config.yaml
rotation_deg: 5
mlp_ratio: 4
ema_decay: 0.99
Rows from block 7 of a small multi-label image tagger, named by matrix and row number. Rows with one number belong to one neuron. Each number is 128 + 32 x the weight over its row's rms, rounded and kept within 0 to 255. All counts start at 0. Numbers have three digits each.
After each neuron's rows are labels from the 100 images, of 14976, where the neuron reaches its highest value: "responds to" is what is common among them. Only what is clearly more common there than usual is listed. The data: drawn branching plants. In brackets: how many of the 100.
# fc1: MLP up (model.blocks.7.mlp.fc1.weight, 768x192), inputs 0-191
# fc2: MLP down (model.blocks.7.mlp.fc2.weight, 192x768, transposed), outputs 0-191

fc1.210:152160131148079114138119110143116147161068172077107145148112066092153091125214169136158154116097191138153112171137109133093132174158117161114103079114087073103140111195094098121128159146076113131115086075145143102144097132132179142064152153157158103167131143144114092121076124098129114152152174120068043099094193109128138116150104121119076100141144139108129100123130105119139121103158126134150187105098200130106168138171135139158062095170111165032119121102124126074100127095111161199132116125141119173095116105140124063084127142167148120134205132161104115179124151113180162139
fc2.210:071066179152140110127126133105132109130155100143159139093163179133126127123074121097097088104169096151073195111109128123164097091103119154117095186186141139169128139089110120159128097137168173080149161192131030133107172087117090116196104201149127165147151106124159127141184128124172175115140125095166255148191124105159157161070151120171122166125118092121136150150147121173134130148099154107095091148141100089161136076077110098089150172086136119137100141179126080142161107169145098095131135153138127082125138098127143153168055111114159127097106150141122149091128146145108117117
responds to: three-way forks (91); red berries (88); spreading (44)

fc1.13:157189136086207127123131100148124083140113033128176104144122117097080149170129133139131156107144149172037127165181157146156117075115162115144133152077127113168101136072066114140110158123134156112090171147142158155141171142141158147121165172152103093072079047158137142169172112097146146136087078104102149145135084199131083093131153137099107127098174104125124152200145130124117142118152124128159165144127085157118174117117143153110123060101191118094119156149050113147155090103094127107074098103062146077175142135159130193105085109137122116155132112120129120143174093139126089108
fc2.13:099094152137067124174134185134129154184129145161121131090147165191185057118107101154096155135094059113149141110151154176135140152143146182161094164175091132109128108175161100127154080139085137124155093076153091123131133131162025185119108075090157165156172198163099140191102138177115073134109105096141114126184130109135142090158120117125169164192115065082146130069075120094162172141123128149144130137093204136151116157152125105067071142154088123124135123100134150100155134132164155111068148139139147196129089136119138132125147135119103132127136126108136050085111131137114117143
responds to: bare (100); thick trunk (78)

fc1.425:147127102183112144119099137112136154124096086170194192100133103178050116147132168090134145147144145137109167155129131072082131110049160114117146102122156148105110098149089156117155110111125170089139131121195144114109161132166112134069171160135156187137113106115103170128098163091122189135120136148109162088115119162131115151150126111148063156109192147169156192181045129146159156143123083113118187135064083161062134132108082093154122118058130083149109160134143134094117133132101025094091160102097137143089173142138161079131129196112141130148131166095110153121147128078110098152
fc2.425:089129134114142144151122151156109174118101149125106166116110060144215137155069100121193040113140092116132094142187147136128101113150116128175127151128131138118153145170190065173141172179158115084106142139073118163162133149168090085177131084097102104124179177111144123144146133178114089118119220104081100124171140103152134105107181145080161124153064095125212129134177166173115154103154138119127155142137175099160133122175146143109112133141110135136106134108123089163120113128166175116073062107113119111170132137125162198133147112150086104167084105123154113165152175115058162117
responds to: bare (100); two-way forks (89); thick trunk (61); habit: leaning right (38)

fc1.372:129160166144167136100144113052138134088134133076130123113101139119102138135099158171173095102133066160148090152082119163107163123145108110153143153150167144171157137106162075114138110135076094128182124183101134145135150194075106147163057114101151114104095096125114124152087095189149108129067109147128168152145125219111157148118148092149092122126144106133093111076069109083151112091094133097178101207147154137143068137190097121132150108071110109133106103131129128083084126136078029149107164144099086133139105117142076092114128188147153092115123149142146178086131099211142128093
fc2.372:152130103138104142120112167131086078139108093106127175177119129093159149125169133107108095140043160140089110072164134096145132100146144112126135133101195132117059122121098126120123130151117122133106146082182107107201129075159179084094195188140077111093145093130078112124110182131167097171171133152118086133119159106147082135121163124097131131138094126173144129167161181148136159159106101089141162096130137077163138080136151157118140135199159132161164143147197103136111170116168172150115108132123163196058131102046124205121128103123108173124113099117109064101122177072135134194
responds to: thick trunk (60); white flowers (59); narrow (43); foliage: bare (40)

fc1.764:182177109114124129147100061118102152140211155191143114116152097206161109169101131160155138050130119093142086084167132139150155068111155094141093133159121157126154142146090114062127109154131140129173177110193159121139099142160128098120090103109161115178134137121162134117164124160122161131078148099110196083118136180164156158128180124151098188147155034095119162069111097093104076097083131097136148105147137135086092114101135102210116106113165119161123128118119112074129077179079152114105145127102082129090125057118091175117171106156138115106103158137147148142180151120108137150
fc2.764:106153152147108156121094138128140148115115147038115166123083144135069111145112068127116158200091113121154093149118136162090113158131088152141087162124130087129119091045051138201113161158116099091051127136112105141130097132166128151117130138119185156086149165135131132108097088120090126122176150108145120156170100160133159098107122161101111074140134176095115148225138188182151133127160071163173155127090147138123137197111144164103140153121112104141151131213120118138174139083141126196115136143182146138174114180086115069104106165090103128142092115153159098099134099118136059094
responds to: three-way forks (100); thick trunk (81); spreading (68)

fc1.750:152126140135101140162155120145070178129138134053171141095185115123128146131233089089165131117140108139099150113117114127104113128108160186154138138184145153118119070118107117122144155124158101100132121098189132093145155101100111147212126150113142064096122091128147115148201123117150132142103157127169200170128184185135131138127118135136218102138131160158162117116143122121109110144130131072134161099115139189098153081100101034167108147166095135136086089113175127067138095169153088136139121134095081153156156126120154075177147162102140119161120167126156049122154043149115104164
fc2.750:084142136127115143183040053085139145130118099151006130131081091131113121146134140125117133104184159121103105139071145165204149105145091104122120159109124153174149155101110135140114098123125117165136136137152124145194172135165130111116153114145094167086145110165120126129098109112090124107128147112058145101145092133154137090103099104114116123101108131092137147132080062130115139059181103118186086136191131099099141130138107121091147120165155097160089165126153082078156088105100188104164189041183151105164136160125138104115115077147075096128163102141087148116149167113197109079
responds to: autumn leaves (95); two-way forks (88); wide (42)

fc1.642:130107161163162145120147137101101140154131152143094119099184111143094132120155116105103202110078125120147145136133109106107073128120159174127171128123136121133134145126109123138027189151158104150151166088139160092144121087095120134121140140142140149170105146118207147101120130136116147169140227148148132196111134174112123101120135148091155142123097073132172067121092100119132089121120156114121127127147052133152096112177122127131116141109087128130136126156129150111164122177255121151142180130192079127072115065165083122165125137164141155073129207096106173196100111159116123078
fc2.642:138142125159140109127149120164123128098127160130189123168121147108110091161136117220124117099121126137120126165105164142141086130163105088151141128108161130114116136124075118074160125062101119137141110184118207160155133129151189107079155143121090119112160098098109135172157129135124159150143152152180118121136180098110183161111137135139066099183162145135142155067156152114223122110098110147116139119120143133139103157184182137126120133139137066107114142149147154121089192074123162099153193115106157109175103169129157089148148175212137138140105061145167088000128136184133171158
responds to: narrow (99); two-way forks (99)

fc1.618:103091124178140142104182118166135106127152169061197156089108109099158094098095160144144120139137103178133186104123177116166112107112134190108166100154151097120157188108120086144186112149144129212113091152114152177070128118118135111127066159112130178106151155094040119179116112166146151204124094142118135164150188124126093127147138129143100146148181131166131127113186126126195145134149115144123110141103116107069056143154143161147068121134152105104120144147131117096160111065113084100096058141140147136095066116100101163137129113101150073116098082175140043154136150143118129087
fc2.618:081135146119148128135159146095134095166131063150081098125163140123114182123172131174076182115107120118098117178161085128151183174169156118104132175067113135143100142089104131159138140086122131120123165066164118132149120217156104107142190113130176117170132109138145079065156123140090080071159140155130078106171133143164134152163201112076157076139078105128177104147097115183052138119125179172115060115164122142196151114155141122120139157156136119166095120130153117116076129155080117171138169109073151104148218102118112153156118101166139135115090110110156173125141142146174148109
responds to: pink blossoms (91)

fc1.19:139105115091114129144138109111116085084120135156077126156137151212153148148118089193124125130101138137189173094070102114166138174146132123103177050163161089126101085111168062155127218129131087105108077106142131156183092062177099078149131095107128093129128136146086103103066129140073121124100099148182128126129096125190145104125122103138109098162121113180096097117148129056106101150214115169147127164092168182143079126114117159118135164171113135091123125113097131154100134085114140174148146140158131133130161164135123117138099175134081128119140161201129196133106064171078124131
fc2.19:152175081157135121147092168111123086145151063114153127093127139063110175103177115059099106143128101112123073160133143079076130102094085087173060151106114144090158123157115217105133085137179182129142189198094121161104171180140132185113113129125143130105137132098198177131157180095176113140163173122134126104087189122096148166141132076155082110125158124086135153146131112182124120125121147129158150134161110122134160082087116096132154131113171151130126109117149151112203102188128172120103089100079142107108117144150140114156130113155158149129100053070122156096121124064196116131
responds to: two-way forks (100); thick trunk (62); autumn leaves (50)

fc1.315:109109190064108086084104111128114108133125076109188053148080069133046117153099145104122130121131185163108137106201113104101123143108079135134154148131098195056123144076116112136123140134098149150097130137121123123148124134123133116132117121106154114090100134098155099098191082153153120100105195085127174119186140135165132130078154071181159097096155029093071127136141129148145155139203108140121168178144176137066159116069188128157128132120147124136140194088132115111160090067068163120105141131137142181159135149099164116108123100161108152109106109103132101129106081136121133169
fc2.315:146160102163176154174146186151144177107150126089120108084143161170170108063179170120126134110117166158103100149108153116187155124124178094153105133117162102198146124152088116135197103131172167116089140135080166171095191163143093181136154148158140116205143178091108117161016160126160133130172120162117128127145147129062109100142147172094098122126159210103144082164097167178115095168095168183152155137115138162124115169145110135110122136128120147128144114177103106130146158117163159154095145132120143177188115161167131183084111159147139098088150180130132127132112152143188129157
responds to: wide (99); three-way forks (96); red berries (36)

fc1.471:142080137095155128147098121106113091130121153104099185134189129097076112105125134112107130118081134118099088126164161105173136149059147099077060150164098120161168147168178133095108071114132122113178117158128137168143098160132123118134141172104117080131034130104146148109148131103154084076148065101170127156206067081106126107111142118116118118145129152111112093160150141147214097147109153124051114149169126161195095152116146131132230084114135103083121151061131153104120114129125125104105127114118130140155106139160141147128132083102153104128135146159166182109050110144108113023
fc2.471:124152074141112136064137174119137130134086099124143119138153146167157104158131181169149201130126124168048170154134131112154077054172111094160159183150115148124097110085142100195182092180108110168089151148146145145132141061099164165129136062129143171169115187175085150122133135168163130169091121168059111146102179187133123153135102121106189178087157138157111166103107144096084152159087105121144146094082067152110161131122130127138124157147126117116156087175112103156145193132080103177159072139120155167085130089154169120117124175137121138133170116102120146099160135083163138168
responds to: red berries (96); two-way forks (87); narrow (54)

fc1.8:130142132097179113165093134149151151194121126105118168139074106111157155173143106117156133114113131150133154112133188161127099123094199124170082149165113204107084107089119137118130146101151123089205162111138131182122120113155171163147178147113135120144161116102085169167132132172145099102159092190202162097140128176143152066077110104084112111133127144118097118090149085127105102157118102084140198034168080110107160187132167175115141089089141139140144109131138125140061085089122148181186050098119133103065110119103147156117128106065140143142140109109135096141146148170078111167
fc2.8:125098121125128155137178093133154106135088163085173040107152164167180135113118143112088148101141103128072156131143110163072142186081140115082145150112143133120149172087117096147101167075124134095059155194124091214163148139141169097099122151086076160153148156101225167117074129126139151121052126163134183079046096120133117164087107157101153130141136054160107154131098127147085124102113089152144123150112155122181153118142138082097100178136123103173147176126097097176146093151188148134154128115124131145139083099139122161123118135159118121103152105111139067162081170122143103095
responds to: autumn leaves (96); two-way forks (69); wide (38)

fc1.311:115153155094145123152098147132127183094098132184193099094042136124170185127153113156080154147172110162095211151194141155153103143090077167079145125158110118214140120124142144156127163130129131128113125144117118124124138136121093100124145146152167098167182109101120133131130095082145118162072129116125176123130122184164122113148179133132136117131109072126106057129123118116142101106162139130130155144134251160087126128125176114119128207184143180148159133147146127095115160113108148155125105130132127156088184129085147116080127160174080192067197079137085156093136172147120098155
fc2.311:153122155089140134097111073121124098114121122086116136140156141186118082147086116064156145170073123095162047123099118094115172136164194139150068130137106164075116133123187118134100079163133120119129142141139158169114151133117121139159070093097106166119115186133122192163118152130111109137187158055144130115119148108091116118134106132129107109121137157154158148172187149163123118124121099155132102168081029094159129093177053142140127094083158115143068155140104114147125104138142086087070191151124148121120159114176079123170105168127172105111107150179168110222118124128152156053
responds to: red berries (86); wide (71); night (46)

fc1.173:058165069174135094145165157085106137081138089147117104094162120145162085142126124136102098091156119103108109107170149128123107124105136108121117041187167186119136098133133102129160122085126145128145146194145119152070146108102116073166094173124147101120142146159126141138099131068162134165136154140146155114144141068181124093159166142117115054172086187109134141136113106173115052103147155092144165092146158148077106245140111090080096189145147130173108115088174152113127104085150129125167186107123105145148077116120128183189151109179122169113165159117166126160144171124108156120
fc2.173:165145164146129141119101084120087085084163118155148138144120090115100155127147109144172092150176134173107120211138123137173137156166089102084140172035107154135065136148071151116114139140176104143137097080119135074132139190116143143118190125196168099158131163134100143155065111101139064099151191071141116108101148154139095140120127081174089138088125150188119127043174151147100145067180120127135126135113105046179087112121161179158137085096144118136142126151192157128146136134085154143117112127145163171143134138134151106103170134097165120148158107131092124077189155082104127098
responds to: autumn leaves (78); spreading (39)

fc1.190:155131115067136148112132108140170129135083106129114103120131174077083155154114147058082140100147074146166126154097132097146133110168051112084121126077151157145146218125132123129143110144157127139142121134174116162111146075155113151167141139076076072122123141065136103126125139129131124143178119204162099141154144134154125134052146112052143112150167101135073144055177101131134158183171129166076092079155179174125151148089145119119201111182155142130173144191123155086136144095095101133167124103124128174069166182109129149122138058120110144088103109120148160103137171108107146076
fc2.190:120110117120088099135128064089063150095173083127117146170128139152100140171146140194158138172144126104077234130125178084123105131126090093118148093130145107119116074122145188166121117154121165180108101113128157125143078163101111098113078021132139166090117143129122130147130097101163160146064132133171159168097126131126133147159140124106134194104173165099152128087076137180104096090133151106166181177142103157096151139110105148160100154093088071097144124064127085121057130123103124194101125176141078097101085097151184167148161128119132137169160173144122128131155104112177131140
responds to: two-way forks (93); thick trunk (65); pink blossoms (44); habit: leaning left (44)

fc1.735:136154057178089104095122071139179105126088168147118124122221130121117138126113113138123142137090122110121119097111100162060155155138167136127080099084157179143110127139091116107041153084112079112121156119156122112191149095078060165154115147154067103110123124162103145131079095099139065125127138187101177162148172165190152127156155159132153093168116176117116047101173103089109095112139178152182127129109129145131103102134194146086091112158112099155116138148107152084094077141163092134140189141141147137138154105154156106175113160178124117164165076075149123097095178105144128136
fc2.735:109154201125176155154154108110124138081098072089098072115130084125140145125046158133142143111131179160145133098109168146127114163108112111109165096156135034161140150081130134119144113155109106103169141135096115104114112155100186146138160127054135148112072145129144137186227144147148133122110085113179116153091172085124082109140126175125135135049134147133146171170100112177198157137165098128072104143145163192087131129127067121179158129124106158148109125115168138168112138184174175163142122090117102129109128116124131164074132096115073101135104138091147083133165045122079119102
responds to: narrow (96); thick trunk (65); autumn leaves (42)

fc1.689:132137163064165152159088117183083173119133125127126142073133122185069153102154097173142127128172125139083118114130239121128160083133147136165155148123134122062115087138146109101129104132130099128186128126077108128153106121095125106122158135152096064104111132126102155065146160148137152118170093105146099078131192136103132162111138204150114134115117177141183136138098083098086102127111146107094102135172152178083127088168068109114114057105092079160159135114165154094106118169080164175107150121160116205109143129115145064113096081132135152162173174132121132072169119131201161163
fc2.689:178156155162193139135121106091104082179120129094110155164108171055094069134169142093123091096115120159154145120128095087113079136112111157108140128121184168136120183130132151126159160179088098129056156141151094090175186147168115127133080105167152166129147112177121116129126195156086047121042090139138136142085085142127142081120132163082125089141104104147158141126183114147172108089133136074173174117100177071172151133148138094096107173144176151205117112101120096155117154099116100132178149157053120130133084116121111094129111193142095091102160136157125098158141116127091134109
responds to: autumn leaves (100); two-way forks (96); narrow (42)

fc1.477:070175129088118199091166135176161133110101090127122116126129118130126181068125096155148090163159144158124114189116162149130192102070083129081107129140136129088141150113158139151165069144083146150116048117089115123132138187105161119175121140093187091118128157129158118125176110102166107123098154156154136143100128121159111132116135182167150121117170195108175131058160195046100142178106140115092080104142115114158119110104131127156105158139201101155054094183101120142123139119141149108128145149197155127157121087085176097157061134080129178107107092122087102147176112156159121124
fc2.477:127112068151132098126150106136151132122113197082128122185177136117111114136139078128093165156082154110115120147174108108072056161130106115127103129107143095198133142165200113122156173172134099127121107179122113164125092173106165123111109152154111190178145148091130110045121243092106133137124128080082148160127141096107181101095106110139157131083105064180086101136142126172100130116134178122098131110130120168107111150066095184095150149098103118104111090127159109100114122114127154107144110117114147111103154191188063086078135146153079082096130112097066171152119112109189109116
responds to: red berries (100); two-way forks (96)

fc1.650:102113095115097116152128137145147085094119174155183103109124145182208121153110104106107082138111082142110153103132177094116093079143171155132148095117154045104130093130150127126101111141123137107101108063155146113169067143125128118171126170144067192141163157161136157107112110139116119103109124076124155151187140087162075153138198138089094093113124055149118154137094147094094160107060188170136085129122136081138202107157108163152116119143127122160174102107153158125149137128179111131157115092179111161085119119076083099110110245103078084111145122133142104112188114121101097163
fc2.650:139127144154157158104125128063109078084121071173132115169096140115073060162139143125159137095186108126116115206136107174045179157145169168108105121086114192138150147122206157087090153094069078172107140132112103166062149139145088108133102127103141073118104125123142134119107159135110167115121151123148148087112123125083117108084078151097172151144177123121125109146148110047144137117147111140123108066095106132098069117098106158118108110140130056139123128126072121119136124096160088109099239160104100144150133193137172156115151071097120128153152127103086160154159143097140150170
responds to: pink blossoms (85); narrow (56); leaning right (44)

fc1.352:114169129108150086137147121084151152113066116179170155148112177115093090135131125112142151158131135145147101123154193102151152114115131111155120103091107125097117144192103148167135089175138137110100108115172122180126139129158129128151146120177188106099112126097146163159073191100068106144165067170094103098131173113144109163090133140098112174153199130126100152139109174142084191118118151115154133198108151089185123121142137171121078110173129168125138103135198068166056130069097108150125103103112185211092084165127120105125084136088193153203144099164132152129116105120187085145
fc2.352:135140103173122126096156125143131054119195154094189109120191130059114174167094172143104085125145126131095124149163119132116076111165104145059133091118194154084102132022112091123141171083119116111175172155108169056103102109108119134152128163196124111180062154164151121121094093154114156060155131129133131179133117133165105117108124071122166075165141096105094120113138098157157058156105105131110105121164135173128150106133120077150137158124164092148141148127056135114163100165108098102104110136155117083088153095124148143111146174176114121075105135118146087169155169095115156172
responds to: thick trunk (73); leaning left (56); red berries (54)

fc1.522:125124108079166102165103144127122118047087113150123102110079157098095075137130127123154171102143106166114062093106123124155080069129156141120042118116097163187099189092176166144160160174156126149185148177182192131093124128125191098130144116132164100109136115135134163169090153103129155120118135103083137101127116124155137111131186163113140130078124142108128104105102148114138156130140136139124080163163140163136142135147129179106191125141107210117125104141129128119042094098059042079074123122132119164135171146189160202136113100121183107144143169097119165145149072090107125126
fc2.522:133140077175145113124155112125093137195135107137143115152148103153139157109147137203133052162082142157142195124156150116193114132123191134121148115129139163057053137131086040094172084139122127101084101093115117139078102143109142155085129073146151142137112166125108135129136129172126118153160063137153075166152127170130134133177082094134136151160120085165152144133172136143056132120118115093085178095097180123150129147084203135126098135180171133126200115154084146116161176179147220132165118119125177145131113099125135152098105137140079135111152147074103062126159159142122119125
responds to: three-way forks (94); thick trunk (90); leaning left (51); foliage: bare (40)

fc1.356:137132079166142093110183083129125161090089156089169092115119110168181110195121134088091113143139129119129107161113133096178127110132122074113166143129140130129157105081106121153129145072136139096115166166162134152092125121120106127166114188136107149156093104109094147106220109114064117078127118220167080124096154143109091132192178136177080097131085071153188132119194061120144145133106120096197148043064119107121153131157102146131135116100148101091120199115147097136119148079103116147111142123113117122142124124122197131135141115142161198131134115079191108172112124083097145081
fc2.356:142114135086133146170156112160115095165105108163093088088119075093142105083116133157157186148098114192115129123156151130076111142144099111122107092142160164144008139126167143111180077081090157150156099126089140128068130122120122077126138138099153078131153124117133153158144086135184104114152087121063176141177118143128148145105114168121095138163093139142110127219092182168080073130143135122140106150181128114153124138083150033083105138156114074132084094150075138100153078119054188097070125115138165131141168140154124131131145127134102079105105129159116140095158112057145101115
responds to: wide (100); thick trunk (94); green leaves (36)

fc1.620:146108155120106132152097078120162134104118100135190110144106099151088134125145099142179085171139159111176161160141144101171131171169072176110202118108151148131120150086209114157069130131084127075148160149151131180161108125117158100128144154121099120113163157123099033120154124101147160139130122101141148108189099158146122148117133154120153098094128150074098113176182136171140164143085097144072169089095190118098078052093135156072131119140121144140155173142133098011102113109140154138071080147155150149072164090096113109153131114152173080111201118140133098128152131158113121135
fc2.620:056139150132127134118208108139166135138131111124090114138099178110149109123115160153080102089135091163047124144085082166079141131117194136096084134128114143113103150163132140147170162140172185201097106134143134070121182133081086157154138109132140147153133153130107139200114133163124135089170134177118079125090155119133153166063130130115111133181062101128162059113127132160137138128154179130131139222124080105146184186179100113180101108114079121146136117146115155211135144098126093112132191122077121133169108115109097177160108121116111101113068160097097075130155089113098136134
responds to: thick trunk (77); two-way forks (69); red berries (52)

fc1.380:099143162122150125138158155175126104114078106140116117143170161134140157139163161113148166135079187192109132105117097085141155150086092091132150108133131128162109135165109156180100089085131074123206124130134088155173059150132144121183171139095097127136151118133114154153028090134079179062054107102148117151133107138118095162123180142106106140107106159126110120054113136144133094142094172107080149160150103133141104132212213147166110121101064103127123161105141085112163141076197096107136162192099144106125135155136118116143109164124111139097108109143078043107138163153096100155
fc2.380:123084123054101215089088160064126090129147120169091178141091078140115074130156170119107146149127129081133135143108088096112162120160124127158159149086154102140121149106121118160180215091171129133080136123112110081157123139077133111115092186147127127103107120128163123130130101093182119195106165205129141139147117154140116083151074145117156127136116093082093135212156143138130196082147119134139113101097091166119084130046108102133179124180144106085095124165107081128091146133106120150123188158202128194089112113093083129135172127139147147067154143157141136150162111120129114092
responds to: red berries (99); two-way forks (97); leaning left (48)

fc1.730:128112131162126104165146123114108118115151121146121089087132104118146186093141066124119099138142102135140143123086130139101120034110058094144105142172173068128138100109127121169144112148123147144119132102151117093171116126169152088159142174177121105110148084112122154131136166147149126149186057097187118093164156203162160180145060149083139124090114162139137115150087086089103147090089127126141185090119105156186074111135216153162134194081148126069121096151136137061147097067128117143123176157082162135105118173135171193196162117139118126106142151141136106153131145097204146095
fc2.730:125143111028089157131079159120164140163096116084121152115095117153077126114101122117158157133177137192076119124094170151099181192132189095117153102123128116117088129179086139134096175158099083061114144150126122125133114126116120163126106129118159124153151211149154139126075113178158134103081166157142113080175109046124130105144121094178083154145139103097108098123176101156144078180156079137117105123148072134084137154118073108140121094152144070175117110139129072166111132133173111101187113069142103120145060109090104118093104137135164130104158101086118165154141129146101166212
responds to: narrow (83); thick trunk (64)

fc1.718:125083090141119173189119105151115126090187075139141096141116107128089134121133122088160115202188055125118124086047079107122079080150101108150143159111103115174093109116180070146155101168139130132134184098114182143140136152112121115128147108116188123069115132148163208099082155207129152114130151100164111157141156129115080158140105133151149145176133098116136138091105121122080131134158147121129118147050116173115124100131122135129095159098122126070149165133152132111103057045109133118077120120096149111082124157165161105084102109141139092155164175104173102137097158162196122209
fc2.718:103160159114152113105151148077143143160141183116104148130099122132176086116083121162059094111073162174109088176147159142151137127085181128135135092083197152100155097139166136105112121156118122067098129140125086143154140080158158229149096158120111147143127173149057085162134191116148132100181177098107130129168141143165171166105093112149119085089147140147079090045141125192162126147099121147120137104149104120128139172122152108141105136157170096172131071104107086120162150149133176124165117099128134138205079111125069163155128147143108180076100091110060113141143089165116117080
responds to: wide (83); two-way forks (82); white flowers (38)

fc1.100:128131169090122155142164136107044140083113152081155140120154094133000058131087128100163106143180167145094098120168136132107153162177115096161100070114144142082118150142169103135146087141126127071167120103122098133082146102120136081079137134161158141083105086202181149186071155108161118132169119073139120132180119115129153163126110082072094141134158154137098141122152154091088170127205131118128110168160127116173136147095112128099110158121151112152127107143150101133154145145143224151121095114132180122046125163098146058140111139142169157156137102127163083110138120131108087140
fc2.100:160139070165117126119124165126234106118160072178164137106081126139181165117202171163129081086104086162127103099084173131162109115087179163086170153152138097115169083131129154102145118101119118159072136247155110109171140126102122158204121107146118096185143169116121120076119120105124129155176167176078141141101129096103109073115145113133181105112119126103095143166083110177144163143078113102098146109142081119113141125156109106175159130139131115136125142081120131128095126139134070091095147112059090096148101111124102107112147108097094110116122196128087168124173110091165167103
responds to: bare (57); leaning right (39); autumn leaves (36)

fc1.415:166138158154157142111073141101128107136181089064123144177086066138090144166070138145101051066133126111121183148112116096108172164135169160095153092121165171146151159144142116102154092128134209194161137122094061143137152190079104123123167106129111130123074149161113165118086129142094142146126158112067120107126099151101130185128134102109123172098131115107123186152125147150077150179113093097151127092105088090012139136157110141143146137178096148152144103133145069080128157124095047095133144135167155079135124101063150104130117110120177139100144106154104120138127144160184158142
fc2.415:134103151129105098148152136137094176153139151147158158132118157166082096108081114123113191134139131144070075118133104170147111084192088132140122153207196102120118102165137137114184167149128170047137141107122142064113149138165128147137118169124139079155131176137149107172122090066132095122131152155199062125144110103115143073101168123151149107124091165181129093143136155188122187068129144181156143189184176131150141120123113125108140100063096100086101154103125118183118197104131203112113124150089094180169170091122059142106143091099111104148144147079101156136126100130123107130
responds to: branching: three-way forks (87); thick trunk (80); white flowers (53); bare (47)

fc1.588:165040110129190097127220157128108119052142109110108115150096120160141089112023148171120118105112124063130086141166169157162138156105105066151100155227129114121133121127158135087133180060097102108123197116144154123113116145075112128117141083110147128131148165184097096127145145157112124150183084107168152127134149171176099145109132098056134147113164141126175148134104154098080128104162118153120150142126155156078072087147158137108082175121093131084128148114186064164137184134120110137149161149125115133096090172128109080125112122085142103142121168088123181148131110125105111127
fc2.588:124205125115165138160118158126152134198134198105155166124198107106112126147121151099134197176106203182143109138120099132159140107104180186121146173062130072190087160152176146164155143142114102174108125071123123086217097121177108118136034143061127127139103097163156151149152139140161101147106111091088151103141164108131108113138134148118103153186184118088155121159079118086185092138151119136115122119171090142092128108094144095073128108143154091129109105143129143154131127119106115115092149101124159187083156111128064194109150139089156108125128079140118118093140142125072140156
responds to: narrow (94); two-way forks (70)

fc1.408:085213142121158143141156094120145211119118141092190092110172153082140102111144139123094168115101116143135135126126165114135122122138177127139112104156102046135108125137125167199123161167134085149097142107103181157169103097151113125103172064133160123096135141135172168153112143104139178115099125146101044119214112131166153121126165116045143086130142169098111136156146112106183148095152110156105219131166129076087082192107089093115130133135105092122131116115144118164169208127061191135135095104153118122147152158124123114125070145118134157144124184074108142139107168173088120137
fc2.408:106071093165077112114088116123158055188139163124088128141124093142092111136111170158181146135141175108140106098139103154102178105164110091107139183157126108115145132110098123138106138126110143069174113150174060071106108135123161114142101186116140118206099117114172093156067135214203089108165138144172143124138141126085109124116091085184155115182153136084186136104088130130080095161134145136151090107142125124125160070148151182172088170115161158141144147095124149133184104105141062132154155139112115143136074066143050159130152105113138134107112161150112209103110116106163111142
responds to: narrow (100); two-way forks (86)

fc1.135:111159096113122114141143145115146122162139122122123121142079137060000097158053163158095084154126169153107149166126205174147162181081103130139084185139168119187144140111160134094135196066126162094155106140176128131169129168137135110112108136144121134111111153162101105117100165131115092127126106106081084159129184116107094139076082115137121147183097123111105108100178149119106079163141111112144095146197115137111082064100125139097139101155136134139103121097109181136140127126163136120150124108148163124073150117144134173152077141102138091195126127156130088116115154122126143126
fc2.135:101086108110127146133109101156125173100125139096119140045170104147205126121169119149100198110109156092092170123052086084135067109133118112182164106109082064118093110167178066107155130186157080175097136090063127142065149129156154127113186122156121176166130153157132184128121119108190131191090133152150139101119065102128139126159126108151127098094130128091150135166085142151174178132109094144106130128109116149106146115123104144153097127110112120135110144139142112121109099175072174093066166154079105049168113152098104192146142130137181124146134174102120166143153199143105130107
responds to: two-way forks (100); narrow (68)

fc1.49:089139166084160123129134068084140139142099109111174080163126142109096120166092123189122150139164160084191136099120163127151102143164115114081168147111070144106140100146193106149080052110138129121088171116111119170099051119124152129112187143122087049151181116140104098161151097171173219105131097175118140127140098141130190180128081175113111051115040168166069178116134144063122139102140133131108090120147142173124127080123154119165214132099093129114113146143124104145123148077111112135151153123161147120086126181136135150155145152122107152161160140120133137167100140151096116099
fc2.49:125120098156068138136121154199178153210100129168084149115120098112160138173144150133155062133125121141111198138120138136148171118128154134172121136164196141114131121146181106109176181130141125168157124104155100119171114123121156106122121132088176195136095105132117178182144138117132058126038118143178132129125156101156122159113126134153147213152140101069152103174150088097117100240105109140098148109101087107128092156129123134101059135120149094123109074087127145116127162184114114189117094186145099121180091110091090132148177125164065121082093130129078111119109156117124142123
responds to: narrow (95); two-way forks (92); thick trunk (73)

fc1.541:105145079166148083091122086124205141185139100092193170111099184182090167147147176097099138109143099133148122135092107082099150174126097152130109149106120163162119077095108156169112077125122143191185182154105145145107133149061095074165208149078178125116151120098082195160180095123144145154111081124112147201109114143174131160066100122113172127094104117123129080135097121086097147107151180153136168138083097124129056084130107102076126139091122139162143124126093125141110110089189080115142098133123149149061124116151114151164114123122089081114132135101141107161123068143143110140
fc2.541:146116162147115144115122158118133139130126088134087048092171075073155107094106044140073141137134136164134087136055168171139131123133138131128151126138089098111139107172166106066150185161128123156094085105175133119082068141131152132135130127155064135111120099147126088105141111149064076109135143117165109038160152108150174122124166152151087118232056074081120135120105097102104120181114107167107118161132199149136161178104110170160090153127156125120096154117148101109100143139067137127139127090097110137217100101102081121115148145141100167119109145093115113067139105120123155079
responds to: thick trunk (84); two-way forks (80); pink blossoms (39)